A small image captioner, trained from scratch.
Data: trained on drawn branching plants, 6.9 epochs.
Rows from block 5 of the image encoder of a small image captioner, named by matrix and row number. Rows with one number belong to one neuron. Each number is 50 + 10 x the weight over its row's rms, rounded and kept within 0 to 99. All counts start at 0.
After each neuron's rows are labels from the 100 images, of 14976, where the neuron reaches its highest value: "strongest on" is what is common among them; "patch colour" is the nearest of a few named colours to the mean colour under the peak. Only what is clearly more common there than usual is listed. The data: drawn branching plants.
# fc1: MLP up (encoder.blocks.5.mlp.fc1.weight, 192x96), inputs 0-95
# fc2: MLP down (encoder.blocks.5.mlp.fc2.weight, 96x192, transposed), outputs 0-95

fc1.122:56 45 75 49 64 71 72 35 53 64 60 48 49 47 54 63 36 36 45 45 44 48 58 40 61 46 72 51 60 58 51 56 60 43 62 42 40 43 51 51 45 39 48 50 63 58 35 56 52 36 63 52 25 48 39 54 54 43 59 54 38 24 67 46 53 38 62 36 33 44 45 55 45 50 53 40 45 40 39 53 54 60 56 57 53 47 53 64 50 56 43 45 42 54 45 38
fc2.122:36 66 43 44 57 59 32 60 61 46 58 59 37 54 58 34 51 47 56 63 41 53 58 41 51 41 41 39 51 41 61 77 50 36 74 74 47 33 55 52 34 47 63 69 50 43 44 47 55 67 42 52 50 52 55 52 33 39 59 35 57 42 48 45 56 57 42 40 49 63 45 58 51 56 45 56 38 58 58 47 49 54 52 41 44 56 26 43 54 45 53 47 55 30 42 47
strongest on: pink blossoms; night
patch colour: grey

fc1.65:43 28 54 52 44 65 71 53 42 49 42 61 42 61 37 39 51 68 53 62 53 47 49 42 47 46 52 42 38 48 26 56 62 46 63 50 40 64 49 53 51 54 40 54 71 51 39 72 41 65 62 44 62 51 33 36 47 49 67 62 47 60 51 47 48 52 52 50 44 50 48 46 46 29 65 43 59 25 49 43 49 48 56 50 29 42 38 59 54 51 56 52 62 61 50 49
fc2.65:49 64 47 57 63 32 37 43 54 51 61 54 52 39 57 56 63 51 52 57 44 45 39 49 64 60 44 51 48 47 56 48 57 34 52 36 52 51 42 55 46 56 46 61 45 34 59 57 42 37 43 76 38 55 59 51 46 49 53 51 70 42 65 50 34 57 46 50 49 62 45 51 56 48 51 46 39 82 42 52 44 41 55 46 73 79 42 39 66 49 39 63 58 56 38 38
strongest on: autumn leaves
patch colour: grey

fc1.176:49 64 53 56 56 48 38 54 58 50 44 48 59 36 68 34 55 60 49 48 53 51 30 56 47 54 49 66 37 51 44 64 30 69 42 56 38 59 50 44 50 34 55 55 66 64 30 64 56 41 48 48 43 31 41 53 45 45 55 42 49 52 45 56 37 49 68 46 62 44 55 49 53 68 60 51 37 57 33 63 61 48 27 68 39 39 53 64 59 45 49 53 56 35 48 44
fc2.176:48 51 58 45 36 46 55 47 39 37 51 54 51 37 23 64 57 39 58 65 45 48 51 48 59 52 52 57 46 62 52 42 70 48 69 24 36 54 51 49 46 49 50 60 36 51 58 48 50 54 50 40 38 54 59 40 59 49 39 52 57 53 30 60 62 57 34 64 37 69 46 52 58 25 47 67 64 49 49 36 68 58 52 41 57 45 49 37 43 47 49 64 42 43 50 58
strongest on: red berries
patch colour: grey

fc1.16:62 58 62 51 49 50 61 55 34 62 42 46 35 42 56 51 46 55 44 61 53 44 58 40 42 45 46 47 54 50 55 39 59 51 70 55 39 67 29 49 51 47 61 21 58 69 53 39 49 64 66 53 54 12 66 53 46 44 68 47 45 45 47 57 49 47 52 42 57 46 51 56 52 39 67 55 61 41 62 37 40 53 42 52 58 46 48 39 55 37 48 40 44 46 47 65
fc2.16:57 29 36 46 23 49 50 49 23 60 51 51 52 56 54 52 48 56 49 67 54 62 47 43 46 47 51 48 69 51 76 49 56 48 64 50 37 60 44 46 42 43 33 36 48 49 47 43 56 61 48 48 54 50 66 45 57 33 52 52 46 43 64 67 56 56 44 57 56 49 43 61 37 42 60 49 51 73 66 59 45 26 35 55 57 49 60 44 44 41 48 46 38 41 45 60
strongest on: wide; white flowers; bare
patch colour: brown

fc1.153:52 46 28 47 60 54 47 50 56 56 67 41 30 45 54 57 52 48 45 49 53 50 50 48 63 38 57 37 67 51 41 54 65 55 29 63 64 62 43 50 39 36 67 49 47 60 38 36 42 60 45 36 58 51 50 44 30 61 42 52 74 48 59 41 60 49 45 43 43 45 63 57 54 34 53 27 47 50 55 47 49 72 52 43 62 67 51 59 37 38 48 60 51 51 43 63
fc2.153:40 50 62 52 61 35 53 43 57 53 39 55 70 64 43 55 47 56 45 29 54 44 47 64 34 36 49 51 32 62 60 40 44 45 40 35 40 44 63 42 43 47 53 46 44 60 92 35 57 48 50 55 49 40 60 71 47 66 53 46 63 61 42 50 42 51 48 43 36 65 52 54 51 50 50 54 42 54 51 50 49 62 39 57 62 38 53 47 52 48 70 57 44 52 60 52
strongest on: two-way forks
patch colour: grey

fc1.158:49 47 47 45 42 50 69 64 43 36 42 78 56 53 44 66 48 53 48 47 51 39 47 58 36 52 42 35 49 30 39 45 51 37 49 69 54 50 43 53 70 41 65 42 46 48 36 63 53 31 52 52 52 50 62 56 35 61 59 30 33 46 55 53 37 49 54 50 60 59 34 49 45 54 45 54 68 47 44 57 37 38 62 52 54 43 43 48 57 68 56 68 65 59 49 52
fc2.158:61 52 54 61 59 45 40 67 49 52 52 46 58 41 47 56 41 79 40 48 61 49 58 37 46 46 67 63 46 69 34 35 46 49 47 58 23 48 56 44 46 44 58 55 39 49 51 47 47 46 45 46 44 53 59 57 49 62 37 72 46 51 46 31 44 28 41 55 30 51 57 56 55 36 39 63 47 68 59 77 58 54 48 44 44 67 52 47 54 49 41 48 49 49 51 46
strongest on: two-way forks
patch colour: grey

fc1.79:30 44 48 31 56 53 56 77 36 32 46 59 44 47 56 51 54 58 56 62 61 57 45 64 46 60 56 51 49 38 47 51 47 47 32 47 55 41 57 60 52 55 44 63 41 68 44 45 49 39 36 33 49 57 53 57 44 54 60 34 46 42 40 35 24 48 59 42 40 44 56 40 58 44 60 66 45 51 64 52 49 34 61 54 74 48 42 55 63 56 59 45 67 54 47 51
fc2.79:42 48 52 55 73 61 54 58 66 47 51 65 55 67 35 43 30 45 43 40 50 59 56 55 62 34 47 52 44 37 65 56 53 52 50 42 36 55 53 60 32 36 71 51 49 52 45 53 33 30 39 51 57 56 58 42 49 35 63 64 54 52 43 41 38 62 57 49 60 42 25 50 49 45 52 70 48 49 45 67 54 62 56 48 62 48 54 43 61 43 41 64 41 51 58 50
strongest on: autumn leaves
patch colour: brown

fc1.154:43 43 55 29 33 42 51 52 36 52 56 47 33 59 63 61 51 51 52 48 47 58 48 53 45 42 40 69 41 52 48 50 68 59 50 64 49 41 39 46 44 53 60 41 59 58 54 56 51 51 66 44 49 54 54 55 52 42 54 45 65 55 48 74 26 33 38 51 49 49 38 54 70 46 56 66 37 40 62 44 49 70 41 50 45 74 40 35 46 54 54 51 42 50 32 67
fc2.154:43 56 21 46 55 52 43 41 61 63 43 45 51 41 43 45 51 35 59 61 28 23 56 61 51 54 63 30 41 59 53 24 39 54 59 51 50 43 38 61 50 43 57 44 49 61 30 50 53 59 62 50 42 46 45 45 57 56 42 42 63 59 42 63 50 70 59 48 57 55 31 63 34 55 58 62 56 53 49 45 42 40 47 54 54 54 69 46 59 50 46 55 49 60 41 54
strongest on: white flowers
patch colour: brown

fc1.178:25 51 62 41 54 36 49 52 53 49 68 47 47 54 52 36 30 50 36 58 53 76 56 45 36 53 31 68 61 62 38 61 45 46 51 43 48 64 56 46 58 54 38 37 50 36 74 54 52 43 51 45 48 51 46 33 69 48 39 44 53 32 64 56 58 32 70 43 51 43 39 57 58 58 56 52 60 57 54 51 46 60 57 48 54 55 52 64 44 48 48 45 52 51 35 57
fc2.178:86 61 35 49 52 57 54 46 54 46 42 48 58 46 43 68 70 41 50 41 42 36 49 53 72 56 65 36 44 37 54 63 60 48 44 59 49 43 47 52 50 52 54 63 49 58 32 53 52 61 49 54 68 50 55 59 47 56 63 49 36 62 47 41 37 57 33 59 45 62 53 45 47 50 44 44 42 46 39 52 46 56 44 48 41 56 56 24 60 49 41 32 35 43 63 55
strongest on: two-way forks; wide; white flowers
patch colour: pink

fc1.35:47 49 53 54 43 52 47 55 48 37 57 46 43 71 57 48 48 54 42 59 59 59 59 41 39 45 52 41 70 39 53 67 48 47 48 69 48 83 51 49 50 42 84 64 38 45 51 52 60 32 47 49 60 37 58 47 53 40 41 51 47 51 46 50 60 55 39 49 70 40 70 49 38 55 43 51 49 47 42 53 58 47 57 47 49 43 24 33 56 49 33 53 39 45 47 48
fc2.35:46 59 33 26 55 56 55 55 66 60 44 58 64 45 42 61 34 36 49 33 47 45 54 49 63 38 54 38 52 61 52 54 37 62 53 58 63 28 69 61 55 45 38 58 49 45 42 59 39 37 46 72 48 58 35 43 52 59 49 59 55 66 56 61 46 52 49 43 46 53 34 43 59 52 78 54 34 47 49 48 41 40 45 47 52 44 61 47 35 51 60 39 47 55 52 61
strongest on: night; narrow
patch colour: brown

fc1.159:41 46 36 39 60 61 60 64 43 47 38 48 71 47 58 61 28 57 52 56 61 48 59 48 61 48 38 58 55 23 33 65 66 57 48 48 50 51 52 37 50 37 42 46 59 55 35 48 42 73 65 59 47 50 57 72 49 45 42 55 49 53 29 34 45 58 50 47 44 46 60 45 53 49 48 45 53 57 48 58 39 51 60 47 51 35 70 46 51 30 64 57 40 42 42 49
fc2.159:53 58 60 45 48 35 54 44 55 47 59 60 33 42 39 46 71 39 49 61 38 52 43 48 32 48 62 45 49 73 57 39 37 48 55 52 55 46 48 60 46 54 52 45 50 46 54 50 48 29 38 51 44 52 44 33 42 51 55 51 43 43 69 66 72 40 40 63 53 54 34 52 50 35 49 63 47 46 59 52 54 55 42 53 34 71 39 66 56 66 38 33 50 65 69 46
strongest on: white flowers
patch colour: pink

fc1.164:40 61 53 50 48 49 40 38 59 41 51 30 37 42 44 36 29 43 57 39 56 59 48 46 52 44 42 51 58 54 59 41 42 76 48 38 56 51 56 39 37 48 61 53 56 61 54 49 43 35 52 41 48 54 69 79 34 33 58 56 49 49 49 46 42 39 56 52 59 43 56 64 73 43 51 60 43 43 42 43 53 70 61 53 54 49 60 51 59 50 65 33 55 47 71 52
fc2.164:49 51 76 49 53 50 54 55 33 64 29 48 54 54 71 51 76 43 35 59 47 49 60 55 49 51 57 42 60 48 49 42 77 52 59 46 50 36 55 33 41 61 51 46 59 37 54 36 44 58 53 29 58 53 52 32 65 45 56 44 25 59 58 53 46 47 59 46 44 54 58 61 41 51 53 55 39 53 47 58 57 48 54 47 54 50 60 60 38 58 44 40 40 30 38 50
strongest on: night; red berries; autumn leaves
patch colour: brown

fc1.18:12 50 52 35 56 54 40 36 57 45 58 56 39 61 54 70 46 50 69 45 63 53 49 35 54 56 58 59 60 38 51 65 64 34 50 53 57 45 51 53 56 43 64 44 30 52 50 47 60 53 50 34 43 46 46 42 49 50 62 30 38 46 60 57 43 55 37 65 64 51 50 50 49 55 36 53 49 41 59 36 64 43 64 60 42 60 58 42 52 55 56 49 41 47 41 67
fc2.18:59 60 62 48 71 60 64 59 53 48 64 41 67 20 58 47 36 46 47 56 40 45 55 59 44 61 38 53 39 53 50 49 43 57 59 55 49 49 61 47 47 27 34 59 50 58 48 54 35 33 50 53 52 53 48 44 50 57 40 40 53 65 38 54 34 54 72 47 41 63 37 46 55 42 66 48 36 40 44 55 55 58 53 55 52 50 55 31 71 41 43 59 43 32 54 51
strongest on: green leaves; night
patch colour: green

fc1.31:53 60 42 51 47 42 59 52 41 61 50 61 65 44 59 40 51 48 50 46 52 32 25 56 50 64 28 38 44 52 39 47 53 46 52 32 66 41 55 66 57 59 36 50 57 47 52 60 55 68 65 47 40 62 57 42 48 63 47 43 48 54 46 32 53 50 70 60 49 58 49 41 55 29 48 50 43 56 32 55 53 64 54 43 49 42 65 35 44 46 58 34 41 53 53 74
fc2.31:51 47 41 38 47 50 36 53 63 37 47 62 56 57 51 64 48 47 70 46 52 64 55 48 53 29 70 57 58 37 51 58 44 64 41 59 36 76 46 49 52 42 55 49 41 46 41 54 46 43 40 52 50 33 39 59 40 44 52 52 37 41 48 68 53 57 42 48 43 41 67 49 51 56 51 34 72 45 52 57 56 64 53 33 52 57 36 76 57 54 48 41 40 53 36 64
strongest on: red berries
patch colour: grey

fc1.15:49 59 59 46 64 45 57 38 56 48 60 48 38 43 43 33 57 45 46 40 54 40 39 43 59 44 41 42 66 51 51 39 50 39 61 57 58 48 57 34 65 34 85 56 44 53 46 48 42 47 43 44 52 60 56 53 46 71 56 40 29 68 63 54 38 62 38 46 54 48 55 59 47 58 51 64 42 37 33 62 42 47 48 43 56 55 58 34 36 55 61 45 48 61 60 65
fc2.15:61 39 54 70 41 38 46 64 45 48 24 57 66 67 54 50 53 48 40 43 52 54 54 52 42 60 51 54 50 53 45 48 47 33 41 48 42 45 35 45 55 52 41 34 49 52 52 45 44 51 67 64 59 41 56 37 57 31 49 60 58 44 39 67 56 32 67 35 42 31 66 56 55 62 50 50 52 55 35 40 63 33 53 47 49 55 51 65 47 54 32 42 68 63 55 46
strongest on: wide; two-way forks
patch colour: grey

fc1.38:29 61 49 43 60 49 47 54 68 57 46 54 47 40 40 54 51 49 49 64 52 53 48 45 56 54 55 40 51 56 55 60 57 32 55 61 48 44 63 47 49 58 59 42 18 50 44 36 58 59 38 35 37 50 60 62 46 48 36 37 45 50 47 47 53 62 40 55 36 40 70 61 60 59 43 49 31 52 56 43 38 65 70 68 44 27 51 52 53 56 44 45 43 66 47 68
fc2.38:59 49 55 59 75 56 47 54 44 34 68 49 39 36 62 40 35 61 66 40 31 69 50 35 65 53 60 50 41 50 62 42 53 52 41 45 46 32 51 68 45 40 56 50 31 46 50 55 35 43 58 52 50 55 54 65 56 47 46 45 59 55 48 59 52 75 55 43 33 69 46 48 52 49 63 47 34 60 56 44 45 51 50 54 47 45 46 41 55 77 60 54 43 50 51 50
strongest on: autumn leaves
patch colour: brown

fc1.53:59 45 52 58 59 49 61 27 66 45 57 48 35 59 59 56 43 38 70 50 59 44 47 67 49 39 63 61 52 58 47 65 49 54 42 22 67 53 50 50 55 50 40 44 46 49 47 58 47 57 41 56 47 46 44 60 54 46 41 61 48 46 58 67 60 28 40 46 45 41 62 56 54 43 50 53 47 42 37 28 38 43 57 61 55 61 48 33 47 68 58 49 37 68 35 35
fc2.53:47 57 55 50 50 74 41 67 47 70 42 49 60 72 41 55 47 34 48 63 41 67 34 38 50 43 53 35 64 54 57 45 54 59 69 44 41 50 43 59 53 43 50 64 54 59 57 45 32 57 47 40 53 47 57 42 58 63 43 47 57 52 53 52 55 64 52 57 58 56 49 39 38 48 58 32 33 46 61 57 47 55 39 65 38 45 47 22 56 52 56 68 46 42 42 58
strongest on: autumn leaves; drooping
patch colour: grey

fc1.103:61 41 48 43 36 45 55 41 41 53 46 67 34 31 68 52 80 49 65 47 48 34 44 44 52 56 36 62 44 50 52 42 48 58 41 40 68 37 49 50 31 52 53 35 53 47 44 47 44 55 65 53 51 63 47 69 40 53 58 54 32 50 46 59 48 51 55 58 46 66 48 40 62 55 49 48 74 36 49 39 41 45 43 55 62 52 55 56 43 31 66 59 46 56 43 63
fc2.103:34 59 47 41 64 34 56 46 60 46 57 71 49 46 49 56 20 50 59 35 39 59 36 62 53 41 55 47 42 57 37 53 35 55 54 33 45 48 53 63 54 46 39 46 52 57 57 65 48 53 43 56 54 57 28 49 45 41 51 35 63 65 49 62 47 65 55 53 23 47 50 51 61 41 58 46 33 63 48 58 57 62 43 53 39 50 53 51 62 61 36 64 41 53 56 43
strongest on: red berries
patch colour: grey

fc1.47:51 62 28 53 60 44 63 56 64 45 42 39 39 44 56 47 67 39 57 68 62 56 37 34 40 59 33 64 53 42 54 73 50 45 53 48 51 41 49 43 48 40 56 45 50 30 43 39 45 49 44 39 45 57 73 51 58 38 50 60 58 53 56 42 50 55 36 38 66 61 77 62 58 54 47 53 53 49 53 38 50 36 66 43 55 52 50 36 44 63 41 51 45 62 38 55
fc2.47:31 42 71 65 69 47 43 56 72 50 64 54 55 56 51 61 44 49 59 49 46 58 57 44 68 29 47 38 41 44 42 45 32 59 44 64 36 59 36 63 54 52 57 58 53 51 47 36 42 54 45 51 54 67 47 52 30 36 29 50 58 41 38 44 52 46 41 45 32 47 44 56 56 51 38 44 66 56 53 60 62 58 56 57 47 65 54 52 50 50 35 45 54 67 44 57
strongest on: green leaves
patch colour: green

fc1.22:46 65 48 45 39 57 28 54 52 37 63 52 63 39 72 41 71 59 58 46 57 66 55 35 48 64 42 53 48 51 46 48 56 28 53 41 49 44 54 51 51 43 51 58 50 61 62 68 47 53 37 44 44 62 35 52 23 42 48 61 58 50 40 66 51 46 47 53 57 44 58 39 27 60 53 51 52 53 58 49 46 43 65 40 32 35 40 61 46 59 64 45 57 53 50 40
fc2.22:49 38 51 52 63 37 57 30 51 50 44 49 52 58 44 59 49 38 67 50 59 52 60 65 57 40 42 50 50 35 55 44 35 72 36 46 57 59 54 49 31 50 46 29 58 45 45 33 66 43 59 56 39 38 56 52 63 39 48 50 45 56 64 31 49 49 59 47 48 55 49 51 67 31 57 48 45 55 42 66 44 52 39 60 75 67 52 41 59 51 38 56 41 45 62 64
strongest on: white flowers
patch colour: pink

fc1.39:49 54 41 53 46 40 44 65 75 59 72 58 50 32 33 44 48 34 30 47 48 49 71 55 38 51 63 59 51 39 59 48 38 73 54 59 42 62 36 53 44 53 47 64 58 40 39 52 50 60 52 61 51 57 40 38 46 34 45 39 51 57 50 51 33 62 47 40 41 52 42 43 45 56 62 45 54 65 26 65 47 61 63 47 51 45 40 57 52 49 42 56 42 46 54 61
fc2.39:41 47 52 51 57 53 52 43 52 46 34 45 43 51 51 63 38 52 45 52 59 43 51 61 67 56 49 49 44 62 35 37 54 56 51 25 64 46 53 56 53 60 61 39 45 41 64 48 60 59 54 34 60 52 54 35 34 52 47 61 63 41 49 63 40 56 63 58 39 51 58 48 54 48 69 42 36 39 49 46 48 28 53 57 42 40 49 62 61 89 47 50 39 46 52 31
strongest on: green leaves
patch colour: grey; green

fc1.115:43 48 54 39 39 61 42 47 48 64 62 54 36 51 59 25 41 47 49 53 56 61 43 54 55 45 53 56 66 56 48 47 40 47 68 47 63 46 62 43 27 48 50 66 48 66 48 42 47 66 54 62 43 50 37 65 65 69 54 28 48 52 39 76 62 52 41 46 51 44 51 47 59 39 37 47 48 48 51 50 46 65 51 34 62 40 38 44 63 56 50 37 35 40 60 50
fc2.115:52 63 54 51 52 32 42 34 49 27 53 69 59 57 39 45 48 57 47 56 37 41 44 35 43 44 62 38 45 57 54 59 31 40 44 52 32 55 60 45 59 54 59 37 53 48 31 52 43 42 50 33 60 53 45 57 54 59 60 60 54 60 46 45 36 30 61 41 56 49 46 65 34 47 38 53 58 62 54 59 39 40 44 39 59 66 67 62 57 60 53 69 54 54 62 37
strongest on: red berries; leaning left
patch colour: grey

fc1.124:58 38 42 42 52 49 54 39 70 60 53 55 46 53 75 49 46 37 43 60 52 55 63 51 32 50 53 36 62 62 70 36 52 54 51 37 45 55 44 54 38 50 32 49 55 67 36 51 55 40 35 47 52 43 51 36 57 59 34 50 59 48 51 40 71 59 56 46 43 48 63 59 26 53 67 43 51 42 37 61 45 56 70 34 46 42 47 48 57 49 56 41 60 66 56 47
fc2.124:33 44 54 47 82 59 49 45 42 55 44 44 55 38 56 48 37 51 52 51 41 45 44 67 66 63 65 49 39 56 58 61 39 58 73 45 44 51 53 56 49 70 53 53 57 56 42 59 46 50 41 43 39 51 54 56 49 42 45 45 46 83 50 46 43 70 58 38 56 50 47 61 31 32 52 47 45 48 67 44 40 47 46 53 27 48 49 65 55 43 51 59 51 42 46 43
strongest on: autumn leaves
patch colour: pink

fc1.81:44 48 48 37 29 57 47 58 55 43 52 60 60 54 50 40 35 62 43 34 52 48 53 47 63 37 38 38 56 58 48 45 56 61 45 61 75 55 56 67 61 49 47 56 50 26 55 34 62 65 43 62 42 56 57 64 38 50 47 40 34 45 63 48 45 53 61 59 56 49 70 59 43 41 56 64 55 50 37 42 61 53 48 39 44 51 30 53 40 49 58 29 35 55 41 63
fc2.81:49 49 27 56 52 48 63 52 56 44 52 43 41 54 51 51 51 44 56 59 39 41 50 48 44 65 45 50 52 68 52 44 43 58 44 57 50 58 52 59 55 50 44 48 53 40 44 42 48 33 50 50 52 48 42 34 39 37 53 76 61 35 33 69 70 63 39 25 69 72 49 54 49 65 65 46 37 45 53 55 62 35 47 54 35 56 61 32 54 63 44 44 53 39 50 44
strongest on: night
patch colour: brown

fc1.172:46 38 46 49 57 41 27 42 31 49 58 46 53 38 27 55 65 43 74 48 59 34 53 48 60 53 58 54 41 45 66 57 54 54 52 53 44 61 40 36 45 25 57 54 58 35 39 44 55 50 47 63 47 42 52 36 48 52 63 54 56 36 60 64 51 48 63 55 48 50 52 50 47 41 50 47 70 23 41 50 57 42 56 56 43 66 50 64 63 60 50 39 39 54 50 56
fc2.172:52 63 56 53 47 55 67 63 63 57 45 51 62 65 75 44 43 56 35 49 28 48 62 44 37 42 46 49 52 62 37 47 45 47 53 47 54 38 52 54 56 76 41 43 44 63 56 50 49 45 56 37 57 58 48 67 46 45 41 43 57 60 42 41 45 53 37 45 60 56 43 59 56 60 51 59 35 77 60 46 48 60 45 33 60 35 43 43 25 41 57 58 55 42 46 37
strongest on: red berries
patch colour: grey

fc1.84:40 52 49 48 53 62 71 46 61 48 37 50 44 42 58 56 55 37 48 56 64 31 41 68 48 30 52 47 69 49 50 57 49 52 47 54 46 61 61 32 44 59 54 62 47 58 56 34 41 52 47 43 65 40 55 61 38 38 73 59 45 53 51 52 43 46 58 50 54 29 59 46 69 72 54 59 54 37 41 37 35 36 41 49 56 45 65 58 44 40 48 51 34 51 60 44
fc2.84:46 34 55 51 51 38 59 33 58 33 49 52 57 33 49 63 52 78 54 49 48 67 50 58 47 50 56 46 68 36 32 36 48 51 54 54 61 47 57 39 41 40 62 72 52 49 38 47 60 32 35 36 59 52 43 37 59 46 48 47 40 51 49 55 52 43 56 54 44 53 44 42 30 68 36 40 58 58 63 40 58 60 49 41 70 64 38 61 47 50 48 42 42 52 42 51
strongest on: two-way forks
patch colour: grey

fc1.156:49 60 53 51 57 61 34 62 57 44 30 61 53 60 51 59 56 61 40 44 44 86 53 62 54 39 55 43 46 65 38 34 38 43 51 53 52 56 57 80 41 50 62 52 42 46 61 47 46 44 38 54 49 55 42 42 52 19 53 49 41 47 46 43 48 59 56 55 65 43 48 53 40 53 40 43 63 49 53 64 42 58 43 44 31 62 52 35 64 43 54 48 46 61 46 47
fc2.156:59 38 47 44 60 46 54 39 50 60 71 42 42 38 38 45 48 56 65 50 55 29 52 42 45 58 54 51 39 28 51 67 54 48 53 52 51 39 46 33 44 33 47 52 64 51 47 58 47 38 55 45 52 45 50 51 55 72 52 59 61 50 53 57 38 46 38 46 44 46 52 30 61 33 57 57 56 46 39 38 52 38 49 65 79 39 49 72 60 55 38 44 58 34 62 49
strongest on: white flowers
patch colour: grey

fc1.42:47 48 54 51 50 53 54 61 61 55 33 46 54 47 49 47 61 49 34 52 59 65 41 48 39 34 46 72 65 39 54 38 58 43 31 37 59 46 61 43 39 45 59 58 52 37 39 63 59 62 55 36 52 50 65 55 48 33 34 59 58 57 23 48 39 46 52 52 33 31 45 57 40 44 68 51 59 55 45 64 46 46 70 57 69 49 58 49 39 53 54 46 54 62 52 56
fc2.42:49 55 30 52 63 52 34 42 64 56 54 67 55 50 43 48 59 52 64 54 56 52 43 47 58 61 50 52 29 46 66 62 52 40 51 62 55 40 44 59 37 43 44 55 39 67 50 44 60 31 44 52 54 54 48 65 52 50 35 45 35 48 38 29 48 49 34 27 61 50 56 74 64 53 52 67 48 58 47 43 46 58 61 42 48 26 36 51 44 49 39 52 44 49 60 39
strongest on: autumn leaves
patch colour: brown

fc1.2:72 54 76 61 62 41 51 52 59 50 43 47 41 47 71 65 35 38 47 45 38 48 48 43 57 49 35 40 56 62 40 43 69 65 50 52 67 63 43 44 55 41 49 49 49 52 46 60 42 61 63 68 40 45 32 34 51 34 48 55 43 68 57 59 68 43 59 36 49 36 45 58 53 69 39 54 50 47 36 42 50 47 42 52 49 43 59 44 47 53 44 38 55 42 52 37
fc2.2:46 63 27 49 59 53 54 57 44 54 54 39 41 46 33 44 48 64 56 63 54 62 43 57 53 42 53 48 49 39 54 54 53 50 54 54 40 44 38 79 48 57 59 63 46 59 40 39 56 50 47 49 60 30 67 40 68 48 39 50 59 34 38 36 47 51 11 68 38 45 61 49 52 34 59 49 48 55 66 55 36 51 59 49 58 50 58 58 46 48 49 52 45 62 47 49
strongest on: pink blossoms
patch colour: blue

fc1.147:48 49 34 51 37 80 44 56 48 49 46 49 44 65 50 62 50 35 51 46 59 27 63 49 54 41 54 62 51 65 47 62 48 41 60 44 56 47 50 50 55 50 50 60 52 58 44 64 43 71 54 40 62 53 43 39 56 39 51 44 34 51 36 34 60 56 62 25 51 42 63 54 51 25 46 49 57 46 30 51 47 43 62 40 49 53 50 42 71 64 52 65 53 54 45 40
fc2.147:33 51 55 47 61 35 48 48 53 51 72 49 59 37 61 39 53 71 29 62 46 54 46 35 47 48 58 38 56 44 50 51 53 58 59 49 56 46 47 64 57 49 48 61 69 36 59 44 52 43 41 48 27 29 55 59 47 44 58 54 70 43 61 62 45 52 33 69 49 50 39 38 56 48 71 47 34 50 66 68 53 54 50 64 44 46 58 51 52 46 63 49 62 46 59 49
strongest on: autumn leaves
patch colour: grey